{"arch": "unet", "model": "text-conditioned image flow-matching model", "dataset": "simulated fluorescence microscopy of cells", "train_examples": 97500, "image_size": 32, "horizontal_flip": true, "conditioning": "text", "objective": "flow_matching", "cond_dim": 128, "tokenizer": "word", "vocab_size": 42, "text_encoder_width": 256, "text_encoder_layers": 6, "text_encoder_norm": "layernorm", "text_encoder_norm_position": "pre", "text_encoder_activation": "gelu", "text_encoder_mlp_ratio": 2, "text_encoder_head_dim": 32, "text_encoder_fused_qkv": false, "text_encoder_bias": "all", "text_encoder_qk_norm": true, "text_encoder_layer_scale_init": 0.01, "text_encoder_parallel_block": false, "text_encoder_dropout": 0.1, "text_encoder_inner_norm": false, "text_encoder_drop_path": 0.15, "text_encoder_positions": "learned", "cond_dropout": 0.1, "logit_normal_time": false, "norm": "groupnorm", "hidden_act": "silu", "weight_standardization": true, "widths": [64, 128, 192], "blocks_per_level": 3, "scale_shift_norm": false, "attention": true, "upsampling": "nearest_conv", "init": "small_normal", "residual_init": "none", "optimizer": "adamw", "learning_rate": 0.0011, "beta1": 0.8, "beta2": 0.99, "eps": 1e-10, "max_grad_norm": 1.0, "max_steps": 5700, "batch_size": 64, "epochs": 3.7, "lr_schedule": "cosine_restarts", "final_lr_fraction": 0.1, "warmup_steps": 170, "weight_decay": 0.3}
Rows from block 2 of the text encoder of a small text-conditioned image flow-matching model, named by matrix and row number. Rows with one number belong to one neuron. Each number is 50 + 15 x the weight over its row's rms, rounded and kept within 0 to 99. All counts start at 0.
After each neuron's rows are labels from the 100 texts, of 14976, where the neuron reaches its highest value: "fires on" is the input token at the peak. Only what is clearly more common there than usual is listed. The data: simulated fluorescence microscopy of cells.
# fc1: MLP up (text_encoder.blocks.2.mlp.fc1.weight, 512x256), inputs 172-214
# fc2: MLP down (text_encoder.blocks.2.mlp.fc2.weight, 256x512, transposed), outputs 172-214

fc1.422:28 75 74 52 47 63 63 55 58 66 27 32 57 58 33 49 48 53 42 59 37 43 76 53 60 40 61 62 46 33 43 36 28 55 59 55 42 57 76 37 63 59 36
fc2.422:51 53 45 49 49 48 33 42 46 50 46 32 58 52 35 52 23 27 71 23 61 46 73 43 50 60 43 49 30 64 40 79 30 66 52 39 54 65 49 44 60 50 52
fires on: "magenta"

fc1.340:26 40 43 53 58 64 38 49 52 38 56 35 47 50 61 49 47 44 35 34 57 61 52 56 57 25 50 82 47 85 46 46 57 08 36 47 58 40 59 25 58 45 58
fc2.340:75 44 41 67 65 72 49 42 48 50 52 60 48 62 39 27 28 47 47 77 45 47 53 68 79 37 47 39 46 61 72 10 38 36 35 44 60 62 57 49 48 34 53
fires on: "fibres"

fc1.241:40 23 52 57 74 73 65 63 64 62 51 60 62 47 48 38 45 40 67 35 44 82 49 46 69 28 55 66 50 49 45 39 57 37 53 35 57 36 44 25 54 14 47
fc2.241:68 59 49 21 71 52 22 40 59 50 50 81 63 41 53 41 59 41 42 75 26 42 50 76 56 73 23 57 23 13 57 37 63 48 74 70 54 61 45 68 49 62 66
fires on: "vacuoles"

fc1.485:43 55 59 45 53 65 49 51 56 52 26 46 53 64 26 34 45 47 53 67 38 71 27 43 54 31 59 52 48 44 26 40 40 13 60 57 45 34 84 66 55 60 75
fc2.485:61 55 40 46 65 67 45 54 28 40 53 52 62 60 47 69 71 63 63 25 51 61 36 54 72 18 53 50 40 72 53 20 36 69 12 63 54 42 61 57 62 45 62
fires on: "cell"

fc1.489:50 50 42 61 59 54 33 45 72 67 69 49 61 53 47 41 33 37 35 38 43 42 54 34 49 45 51 59 67 41 64 66 73 35 34 73 59 26 79 36 65 63 39
fc2.489:21 51 61 60 58 70 63 72 40 58 48 34 54 43 24 33 57 42 43 42 54 58 69 70 64 44 57 28 67 35 90 35 22 30 58 60 34 49 54 43 45 68 66
fires on: "cells"

fc1.372:34 63 53 43 48 53 47 54 74 75 70 19 61 42 58 66 54 43 43 69 42 61 75 45 87 58 42 57 82 66 51 35 34 49 52 76 55 52 49 41 66 43 29
fc2.372:27 42 47 40 21 55 52 27 35 57 69 49 66 41 59 47 24 51 50 37 57 71 35 35 53 63 65 55 40 59 37 33 43 59 62 56 58 69 68 33 39 70 72
fires on: "magenta"

fc1.25:40 42 46 46 72 37 61 65 72 44 60 39 78 37 68 52 20 26 59 50 62 52 46 54 52 57 57 78 51 64 56 44 64 38 46 73 60 51 73 27 72 35 56
fc2.25:49 41 58 69 30 72 62 57 63 41 56 35 51 44 64 23 59 43 71 69 76 26 34 63 35 59 83 59 50 72 38 29 79 64 26 21 56 42 39 50 66 29 68
fires on: "nuclei"

fc1.325:62 44 56 32 45 46 53 49 53 46 44 28 61 48 40 45 45 49 45 29 20 69 36 24 42 51 81 51 51 44 58 77 48 44 38 36 74 54 49 34 67 43 42
fc2.325:30 56 52 66 21 52 80 43 53 44 62 44 44 25 39 51 54 50 45 59 47 59 62 76 73 20 41 37 64 30 50 42 72 55 76 40 34 45 49 60 35 44 39
fires on: "nine"

fc1.265:38 38 47 38 62 61 53 54 66 40 61 56 87 37 54 36 31 27 56 43 50 61 40 43 53 53 55 88 58 74 65 55 87 25 40 55 64 30 67 28 58 35 52
fc2.265:70 54 40 97 35 51 48 77 47 52 44 54 64 55 33 50 76 30 35 61 58 59 43 64 27 52 48 50 41 17 40 57 54 46 56 49 76 03 44 60 43 23 62
fires on: "vacuoles"

fc1.3:26 28 60 44 53 53 67 58 58 57 62 55 99 07 47 49 50 68 58 39 68 43 36 33 78 36 54 74 22 60 46 30 84 35 40 69 48 37 61 41 61 37 53
fc2.3:47 74 54 63 24 53 51 64 54 77 39 74 28 57 43 47 59 35 38 29 52 64 37 79 42 48 28 40 43 58 75 64 54 24 52 45 56 40 69 37 52 53 40
fires on: "cells"; "smooth"

fc1.406:48 41 52 55 61 46 47 69 81 38 50 51 90 41 47 67 61 54 60 42 57 65 43 29 56 55 61 82 40 68 63 56 46 40 36 74 65 47 55 25 65 38 58
fc2.406:63 58 36 66 44 52 56 59 67 36 38 47 50 62 18 47 69 66 20 58 44 56 21 45 43 72 54 79 37 51 31 40 81 44 58 46 54 43 33 50 55 52 50
fires on: "around"; "cells"

fc1.510:48 21 78 44 61 70 58 44 68 48 56 56 60 45 72 47 51 58 52 79 63 35 73 33 56 21 57 62 67 34 33 20 35 54 32 49 25 70 60 33 79 68 30
fc2.510:58 52 59 49 32 54 63 42 47 49 28 38 49 66 51 62 45 61 58 45 23 60 57 56 46 47 44 80 56 58 37 63 43 51 88 60 67 31 49 68 71 48 69
fires on: "thin"

fc1.449:57 68 37 66 57 53 56 53 87 52 44 16 67 35 56 59 29 52 41 15 43 51 54 10 46 38 54 55 31 63 46 46 52 39 43 42 57 54 61 32 57 45 43
fc2.449:41 46 64 70 37 38 70 64 41 39 74 49 24 51 44 42 41 25 52 43 73 36 39 40 59 36 54 18 60 74 35 60 64 54 46 60 12 76 57 46 51 42 42
fires on: "spots"

fc1.237:19 37 51 71 58 92 70 51 54 47 46 50 75 59 55 39 46 55 11 35 44 82 70 40 50 61 35 85 15 39 45 24 45 52 66 50 39 45 50 45 43 42 38
fc2.237:71 40 57 65 36 46 33 69 47 43 57 44 41 67 37 60 19 50 76 38 53 22 51 38 48 66 36 40 62 48 76 44 53 70 37 52 36 52 60 59 39 47 32
fires on: "stain"

fc1.56:33 44 57 77 65 91 57 53 64 40 23 30 54 56 36 40 22 28 10 52 36 69 38 38 48 45 57 56 27 66 34 64 47 36 47 72 41 53 76 32 57 44 50
fc2.56:58 47 99 10 53 54 43 60 50 51 57 59 30 29 33 66 63 43 62 53 27 56 66 76 54 37 51 54 63 38 38 37 59 45 11 69 55 42 41 43 53 47 53
fires on: "cells"

fc1.402:39 32 56 36 89 63 47 51 45 39 49 38 44 41 41 45 16 37 57 34 44 67 41 49 58 51 60 63 46 30 62 39 25 18 56 41 58 64 68 61 71 69 61
fc2.402:52 42 68 40 52 25 51 34 73 22 37 42 40 35 70 54 42 51 47 66 78 71 24 52 68 45 52 69 39 64 53 35 69 45 39 42 76 58 26 40 63 51 53
fires on: "cells"

fc1.117:42 43 66 60 64 58 37 41 67 42 55 32 61 41 47 60 51 28 47 57 57 74 53 74 77 50 37 77 51 52 28 37 75 24 57 72 51 39 29 05 60 36 58
fc2.117:61 34 52 39 21 44 44 64 45 37 33 45 29 31 46 53 65 48 46 44 61 50 35 57 60 62 52 66 46 44 51 64 61 43 26 55 58 51 66 55 35 39 50
fires on: "magenta"

fc1.87:34 68 64 58 35 61 59 47 60 65 55 60 84 56 49 64 42 70 44 51 48 45 75 56 76 33 55 72 51 50 60 22 61 79 53 71 37 42 77 35 43 43 66
fc2.87:65 33 51 54 51 45 37 30 21 36 66 36 30 65 52 54 27 29 64 36 33 51 55 33 47 47 54 34 46 62 17 46 31 47 48 71 64 71 55 67 49 68 33
fires on: "one"

fc1.142:54 42 35 47 44 69 52 43 67 28 29 73 59 50 57 60 35 66 45 68 43 66 76 29 75 64 40 75 28 46 52 56 64 27 48 52 32 23 51 30 29 27 32
fc2.142:59 53 67 61 85 34 48 49 59 38 48 52 57 24 36 47 48 59 53 26 49 75 50 37 26 86 43 72 62 68 57 51 60 25 49 52 43 53 73 44 63 53 52
fires on: "thin"

fc1.85:63 84 52 63 42 67 66 41 24 61 45 44 46 40 41 73 45 43 67 71 47 42 45 61 88 34 39 49 44 67 64 43 45 32 27 82 42 42 26 48 65 36 38
fc2.85:70 46 34 14 66 28 41 50 44 73 54 64 65 47 64 62 34 36 39 65 66 46 59 44 57 43 52 35 50 45 86 25 48 55 49 67 40 40 69 62 51 58 51
fires on: "rim"

fc1.290:39 67 48 65 67 39 57 61 58 52 38 66 76 49 59 61 40 60 43 58 44 80 43 46 38 28 54 52 29 47 46 58 35 36 55 45 71 45 45 19 73 20 30
fc2.290:44 64 71 31 55 58 55 37 37 15 43 36 41 43 50 52 70 63 68 52 65 53 43 76 45 59 61 56 43 39 63 38 33 62 46 79 42 24 48 44 51 70 52
fires on: "<end>"; "eleven"

fc1.459:44 60 56 51 71 32 27 51 74 56 71 20 37 87 73 71 34 42 43 45 54 61 46 51 81 63 45 68 45 47 64 47 33 43 29 61 31 49 53 67 45 44 43
fc2.459:77 94 37 53 68 51 35 65 47 85 34 81 46 52 16 69 57 59 47 60 51 48 58 60 37 44 25 78 31 67 58 70 40 37 49 53 19 43 53 32 43 29 19
fires on: "<end>"

fc1.17:28 34 61 77 63 50 59 42 62 45 44 33 70 65 37 43 29 49 27 36 37 53 37 50 46 55 50 68 05 63 38 30 57 50 47 57 36 42 58 31 38 31 34
fc2.17:35 30 54 64 75 57 41 32 65 33 41 64 51 45 68 48 25 61 58 61 46 59 75 71 72 65 44 38 32 61 51 48 63 47 63 67 57 46 37 14 34 68 86
fires on: "stain"

fc1.160:31 24 59 46 53 36 47 63 51 34 62 35 60 27 59 55 50 56 65 22 58 56 34 15 57 52 52 83 40 59 51 48 57 41 51 75 63 58 36 40 65 55 64
fc2.160:81 33 47 58 65 44 62 54 84 61 50 54 35 66 55 58 35 57 66 44 37 28 41 44 61 41 34 23 65 24 76 41 55 69 33 48 38 56 48 31 27 41 61
fires on: "fibres"; "cells"

fc1.198:36 40 61 63 74 66 58 51 63 58 58 53 57 59 56 34 43 40 55 28 43 35 36 10 85 53 44 55 45 55 43 41 33 28 23 43 65 51 49 41 48 35 56
fc2.198:72 56 48 48 52 30 41 61 61 28 52 50 34 25 53 66 47 57 53 49 58 42 30 35 60 29 63 42 52 57 48 47 25 60 40 67 48 50 68 72 35 54 25
fires on: "around"

fc1.258:31 33 64 66 74 57 39 45 75 54 18 48 59 53 39 53 24 54 46 44 38 45 54 37 48 40 70 60 15 75 26 43 61 31 55 50 64 54 64 27 48 28 43
fc2.258:67 52 50 20 42 34 35 59 31 58 32 52 84 44 52 67 50 59 53 70 38 59 75 57 54 66 45 42 44 43 86 55 66 69 64 51 30 64 62 73 62 45 34
fires on: "nuclei"

fc1.20:35 24 59 52 67 66 59 31 68 46 54 53 62 50 57 44 30 55 40 24 72 58 50 33 64 83 62 72 40 49 12 57 48 26 36 38 53 38 51 44 58 31 45
fc2.20:50 61 31 39 42 47 54 60 41 65 49 68 55 23 49 40 40 48 58 58 42 36 60 34 34 40 25 79 27 48 29 26 58 50 63 48 33 59 41 64 36 16 60
fires on: "thin"

fc1.456:72 38 62 77 77 74 54 68 76 65 62 64 48 47 57 39 51 51 54 31 44 62 44 45 80 50 55 77 60 58 33 51 79 42 52 54 46 30 36 27 47 43 67
fc2.456:38 43 62 48 21 60 63 91 40 74 60 43 63 52 26 32 76 55 63 55 61 41 86 63 42 66 79 53 70 57 74 47 79 58 58 80 50 68 59 46 62 52 47
fires on: "spots"

fc1.413:59 58 47 58 44 71 27 48 48 62 36 45 63 40 20 53 32 43 39 73 48 89 39 62 53 40 47 60 64 55 92 44 67 59 25 40 73 43 33 45 79 45 42
fc2.413:71 52 52 60 39 51 30 21 61 37 42 73 49 41 81 52 42 67 62 65 22 27 46 34 53 07 83 67 29 56 41 52 35 56 52 45 58 44 44 40 53 76 51
fires on: "<end>"

fc1.404:58 32 65 83 72 68 54 47 46 56 68 59 78 55 20 53 25 29 63 33 65 47 49 56 61 56 62 47 44 51 58 52 44 31 51 49 41 36 39 46 61 56 45
fc2.404:48 41 54 47 48 52 59 56 69 40 63 64 19 19 40 42 64 67 52 36 50 15 43 35 63 52 60 66 47 26 70 36 54 66 42 51 41 61 54 81 29 44 64
fires on: "<end>"

fc1.317:34 70 44 45 43 39 31 55 37 27 46 47 44 38 11 49 73 42 44 56 54 58 40 29 75 51 73 57 62 55 48 37 30 39 45 63 54 44 37 35 71 63 33
fc2.317:43 90 64 47 51 46 74 41 64 48 30 58 46 49 35 75 56 40 67 47 56 75 32 42 33 42 30 40 52 29 47 55 39 73 47 32 66 57 71 47 56 35 61
fires on: "membrane"

fc1.91:35 48 59 77 80 56 42 49 79 64 55 48 58 44 45 44 34 52 46 63 43 17 50 21 36 58 51 38 38 50 46 83 58 42 33 50 35 51 40 31 54 45 61
fc2.91:49 38 45 27 66 46 57 57 72 46 67 17 56 66 73 51 59 73 66 29 33 41 66 54 58 73 46 54 61 59 61 40 61 45 55 27 55 77 58 35 63 67 84
fires on: "around"; "cytoplasm"

fc1.473:15 45 61 69 65 61 65 58 75 46 49 54 70 47 43 42 31 45 33 48 51 71 49 50 50 48 56 51 20 48 46 42 44 36 52 62 41 46 45 28 57 30 50
fc2.473:49 44 39 66 39 31 66 38 71 66 52 38 37 73 23 31 19 35 44 32 30 25 62 70 42 35 57 46 63 42 51 54 74 59 26 56 49 19 45 40 44 40 56
fires on: "stain"

fc1.304:32 33 50 45 45 56 52 32 66 47 43 42 47 48 42 98 27 55 76 32 69 42 48 38 56 71 68 54 40 55 63 36 49 47 54 80 46 61 41 48 54 41 38
fc2.304:60 42 34 50 72 45 32 46 40 41 32 73 70 48 89 33 65 57 53 51 47 57 62 54 62 71 43 44 23 77 48 65 69 43 53 64 62 58 45 40 31 31 46
fires on: "stain"

fc1.228:39 51 87 69 58 64 79 44 67 46 53 35 63 77 34 59 20 23 07 34 49 73 56 32 66 45 48 59 36 70 49 47 60 66 49 45 30 36 53 44 34 47 54
fc2.228:34 46 60 72 51 54 26 51 41 29 52 61 32 71 24 79 36 51 52 45 52 52 67 71 47 71 51 75 53 54 29 34 39 60 33 62 54 46 55 69 39 50 40
fires on: "cell"

fc1.341:27 37 37 49 66 80 47 43 46 53 59 89 43 66 20 35 45 55 29 69 42 47 65 66 44 53 53 47 34 63 66 58 55 33 50 49 50 57 45 50 27 35 27
fc2.341:51 79 33 49 25 64 74 61 30 63 22 56 51 60 33 62 67 43 31 45 14 55 41 38 31 31 66 54 60 45 62 51 37 47 70 40 80 51 67 51 54 12 36
fires on: "green"

fc1.49:31 43 48 60 62 67 75 51 66 66 53 52 83 42 44 51 37 63 39 37 59 41 73 36 62 29 57 61 39 56 37 46 51 46 44 82 54 39 68 03 73 36 58
fc2.49:49 62 77 41 51 40 61 59 87 61 17 55 53 63 66 47 44 61 49 90 28 59 33 64 71 15 32 52 58 56 50 60 42 31 42 42 28 41 43 60 36 31 53
fires on: ","

fc1.128:45 13 53 52 61 73 32 35 51 33 68 46 56 50 43 33 49 54 55 43 58 37 39 45 72 46 74 54 42 36 42 52 66 43 41 50 26 54 67 40 47 49 70
fc2.128:26 68 45 54 63 32 70 66 47 24 41 65 63 22 33 60 47 48 59 46 57 44 64 34 56 93 61 85 61 62 69 60 54 32 61 52 48 69 52 52 57 46 34
fires on: "membrane"

fc1.159:36 61 55 31 55 50 60 38 44 32 54 27 45 53 34 57 41 34 52 64 11 15 46 45 62 48 60 66 45 41 72 41 55 27 22 33 60 43 74 45 51 68 37
fc2.159:68 21 50 36 51 39 35 37 48 56 63 38 47 16 69 29 66 36 42 31 59 59 59 34 61 23 65 33 73 54 40 52 54 42 48 41 43 61 39 69 53 53 64
fires on: "one"

fc1.13:61 53 77 55 67 68 77 60 48 53 46 29 64 63 31 72 72 31 47 72 47 77 21 17 55 55 57 64 46 47 51 54 32 32 19 36 25 46 61 51 59 52 39
fc2.13:47 74 38 51 50 48 33 77 55 47 42 58 25 38 57 48 23 27 50 39 50 43 23 48 55 46 66 68 16 58 33 56 54 58 37 51 46 39 51 76 25 67 48
fires on: "membrane"

fc1.144:72 42 34 55 42 49 50 72 68 68 75 57 76 52 59 59 44 51 41 31 47 63 45 40 08 25 44 51 69 68 44 51 55 69 36 55 67 48 51 55 57 51 56
fc2.144:59 26 37 64 60 28 51 46 37 42 57 41 47 52 74 62 54 59 53 29 46 25 67 73 54 48 26 46 54 49 62 50 44 77 51 53 47 38 61 53 63 59 68
fires on: "cell"

fc1.286:36 40 55 67 63 56 74 53 65 52 34 33 50 54 23 51 34 47 04 47 40 41 39 26 60 15 76 86 26 53 28 40 55 43 61 50 31 57 67 23 63 28 52
fc2.286:62 44 52 70 51 53 24 34 51 84 45 66 31 55 50 62 72 35 56 41 63 50 52 41 57 41 49 52 29 51 46 39 43 51 76 49 57 68 39 61 79 58 49
fires on: "cell"

fc1.131:78 36 70 44 58 14 69 55 58 68 61 38 59 87 44 53 51 36 56 53 43 44 58 94 57 30 48 51 50 50 20 33 20 29 52 40 31 49 77 41 52 55 45
fc2.131:76 44 37 54 29 48 30 71 45 74 61 54 48 69 43 41 62 32 65 56 45 44 64 22 62 35 69 41 20 60 52 28 68 76 28 59 43 51 52 65 45 46 43
fires on: "one"

fc1.316:55 20 60 51 61 54 65 53 48 36 47 48 63 24 55 90 60 30 43 46 38 58 36 40 66 42 67 91 37 65 53 57 54 66 51 56 51 35 48 20 52 65 51
fc2.316:50 57 31 67 56 37 64 63 34 59 21 34 71 44 81 34 40 38 58 53 57 41 25 37 66 71 53 66 52 58 63 43 56 61 20 70 47 47 53 60 33 52 43
fires on: "spots"

fc1.426:21 23 69 69 65 76 62 48 65 58 32 47 82 41 27 48 26 65 10 46 44 74 72 27 58 43 43 65 16 55 46 26 53 39 55 66 50 65 60 39 48 36 46
fc2.426:52 44 63 65 40 52 46 63 65 34 13 43 54 40 56 29 46 40 56 52 51 31 42 35 37 70 60 49 37 53 59 41 36 42 53 45 35 42 44 30 68 32 39
fires on: "stain"

fc1.206:73 56 49 61 37 84 45 44 47 94 25 20 54 54 42 80 34 61 72 80 44 80 33 55 56 61 40 49 75 35 64 58 30 36 56 15 37 55 37 65 80 42 35
fc2.206:65 31 27 72 56 56 37 36 25 61 63 64 46 44 64 57 42 67 41 40 56 41 74 68 66 50 50 61 43 27 59 69 59 44 26 55 58 40 56 50 38 56 37
fires on: "rim"

fc1.490:63 59 58 63 85 58 46 70 44 43 31 66 62 42 31 45 40 15 60 32 40 51 47 27 54 54 65 69 61 74 59 59 49 44 32 58 45 54 53 21 73 55 64
fc2.490:51 46 44 65 28 77 74 58 42 31 54 61 72 58 39 25 49 27 39 40 68 45 46 26 40 53 40 65 47 35 54 72 69 42 41 58 53 54 56 48 50 59 35
fires on: "<end>"

fc1.444:49 59 72 48 59 53 45 54 53 52 51 31 67 56 34 65 32 41 51 53 53 76 37 28 52 23 40 63 40 45 77 55 48 51 27 59 59 47 53 40 43 44 38
fc2.444:39 42 50 32 50 63 35 35 25 54 50 39 57 58 64 61 47 54 63 01 62 44 82 59 23 30 48 41 47 46 60 41 47 60 69 71 33 70 52 31 54 49 50
fires on: "stain"

fc1.54:50 28 66 55 76 77 58 26 39 50 56 41 63 44 77 58 50 62 58 08 57 48 43 68 45 60 45 60 49 66 74 37 75 04 52 39 60 27 55 08 48 45 52
fc2.54:71 20 68 64 37 81 53 66 50 68 20 54 28 41 49 47 32 61 76 74 54 81 32 54 34 43 51 78 69 60 27 36 48 34 58 57 62 65 51 66 53 52 72
fires on: "fibres"

fc1.47:45 36 47 66 56 58 51 53 48 47 67 57 48 41 39 19 69 55 40 59 51 63 32 48 40 55 54 63 48 38 52 67 77 39 58 45 34 08 81 68 88 50 47
fc2.47:42 50 66 39 79 48 44 67 56 43 56 61 57 58 34 51 70 43 67 40 29 58 60 63 32 43 70 48 32 34 42 49 34 51 31 72 53 63 59 18 60 57 34
fires on: "cell"

fc1.375:55 46 70 89 51 70 66 57 76 50 53 34 63 66 34 48 33 37 51 41 36 87 57 35 60 29 79 51 54 56 51 30 49 54 45 41 57 60 47 68 56 57 60
fc2.375:08 83 41 65 33 52 53 49 25 13 62 25 45 63 62 50 52 58 74 61 75 45 50 59 61 61 45 45 33 43 45 28 50 36 31 56 44 81 62 68 29 40 11
fires on: "green"

fc1.420:39 59 71 84 70 71 33 60 74 58 37 55 74 43 66 43 17 34 43 41 50 56 28 41 49 37 44 82 39 70 48 46 40 35 50 42 42 51 48 27 72 39 50
fc2.420:59 22 53 37 69 58 34 53 47 44 80 60 48 55 29 53 35 55 21 57 69 41 48 59 36 30 51 57 39 67 37 32 35 43 45 41 27 21 67 60 21 66 37
fires on: ","

fc1.381:71 53 63 48 54 43 33 64 69 33 40 60 56 57 22 55 66 25 43 58 51 58 28 68 79 74 42 35 50 32 53 52 56 68 48 52 78 72 59 69 75 24 65
fc2.381:60 61 23 50 45 53 54 27 48 63 21 59 30 20 54 44 32 48 35 54 48 26 52 24 53 31 62 39 17 40 50 62 40 82 39 21 30 53 51 60 52 49 51
fires on: "<end>"

fc1.16:65 58 00 37 59 68 64 66 51 45 44 45 63 76 43 60 60 43 40 76 36 35 54 26 64 42 67 35 56 39 58 59 48 44 47 35 54 69 42 35 58 57 67
fc2.16:56 14 44 34 71 63 86 47 51 62 54 10 76 53 61 38 82 44 25 46 74 51 48 58 61 31 50 44 57 29 43 48 65 56 34 43 51 43 42 40 57 54 60
fires on: "green"

fc1.255:52 37 49 62 69 54 62 64 74 44 71 25 85 37 27 32 52 67 61 35 54 41 35 44 59 42 57 50 65 52 57 49 66 30 45 48 54 65 30 38 60 45 68
fc2.255:60 30 60 67 13 65 49 36 34 48 39 46 83 57 33 60 48 39 15 62 60 46 57 83 44 83 42 79 61 55 40 64 53 45 40 48 36 43 57 41 60 51 34
fires on: "around"

fc1.46:28 48 73 44 36 56 59 39 63 59 42 27 82 58 47 31 40 40 44 57 25 44 51 43 41 49 72 77 31 42 56 35 34 62 27 65 61 67 73 33 64 79 47
fc2.46:44 36 37 19 32 40 62 46 38 64 52 14 33 39 48 18 29 37 77 62 40 56 60 48 65 79 42 67 64 85 14 37 44 28 38 51 56 72 58 38 85 54 53
fires on: "magenta"

fc1.39:51 32 50 48 80 53 52 38 48 48 55 49 68 40 52 52 56 60 36 40 68 47 17 28 62 73 65 55 61 60 73 67 44 57 57 54 72 63 39 33 90 42 39
fc2.39:22 47 30 65 49 39 46 42 39 63 36 35 28 32 45 23 80 28 22 55 50 54 47 55 46 69 41 44 40 52 57 55 48 25 42 52 55 59 49 66 34 43 50
fires on: "spots"

fc1.58:45 79 47 52 46 66 52 35 35 36 51 44 53 39 43 57 68 36 25 52 69 61 28 26 81 66 57 74 47 48 50 44 60 61 26 66 49 54 33 28 69 45 43
fc2.58:52 29 44 27 36 58 76 54 53 33 38 50 51 54 47 43 23 59 62 62 61 35 47 60 45 58 43 79 61 34 24 49 28 49 36 47 57 52 49 59 27 53 64
fires on: "vacuoles"

fc1.360:37 46 39 32 64 59 50 55 42 43 63 71 94 40 19 61 37 55 63 32 45 40 57 15 58 53 76 68 44 77 34 48 39 45 59 68 60 49 70 39 70 17 41
fc2.360:32 32 45 68 43 21 60 59 20 32 44 52 63 24 34 56 51 30 60 15 46 48 65 34 48 45 40 41 68 44 49 67 62 59 61 46 59 57 58 54 41 45 43
fires on: ","

fc1.365:54 29 71 64 50 44 36 38 61 27 54 60 74 44 35 54 22 68 47 41 62 40 60 60 61 76 53 58 45 64 30 58 54 28 68 47 47 38 65 21 54 29 46
fc2.365:65 49 49 41 50 43 40 51 39 70 63 35 51 38 52 34 42 55 43 09 45 54 61 52 31 50 54 68 73 71 48 53 51 73 31 48 63 53 82 42 51 82 57
fires on: "cells"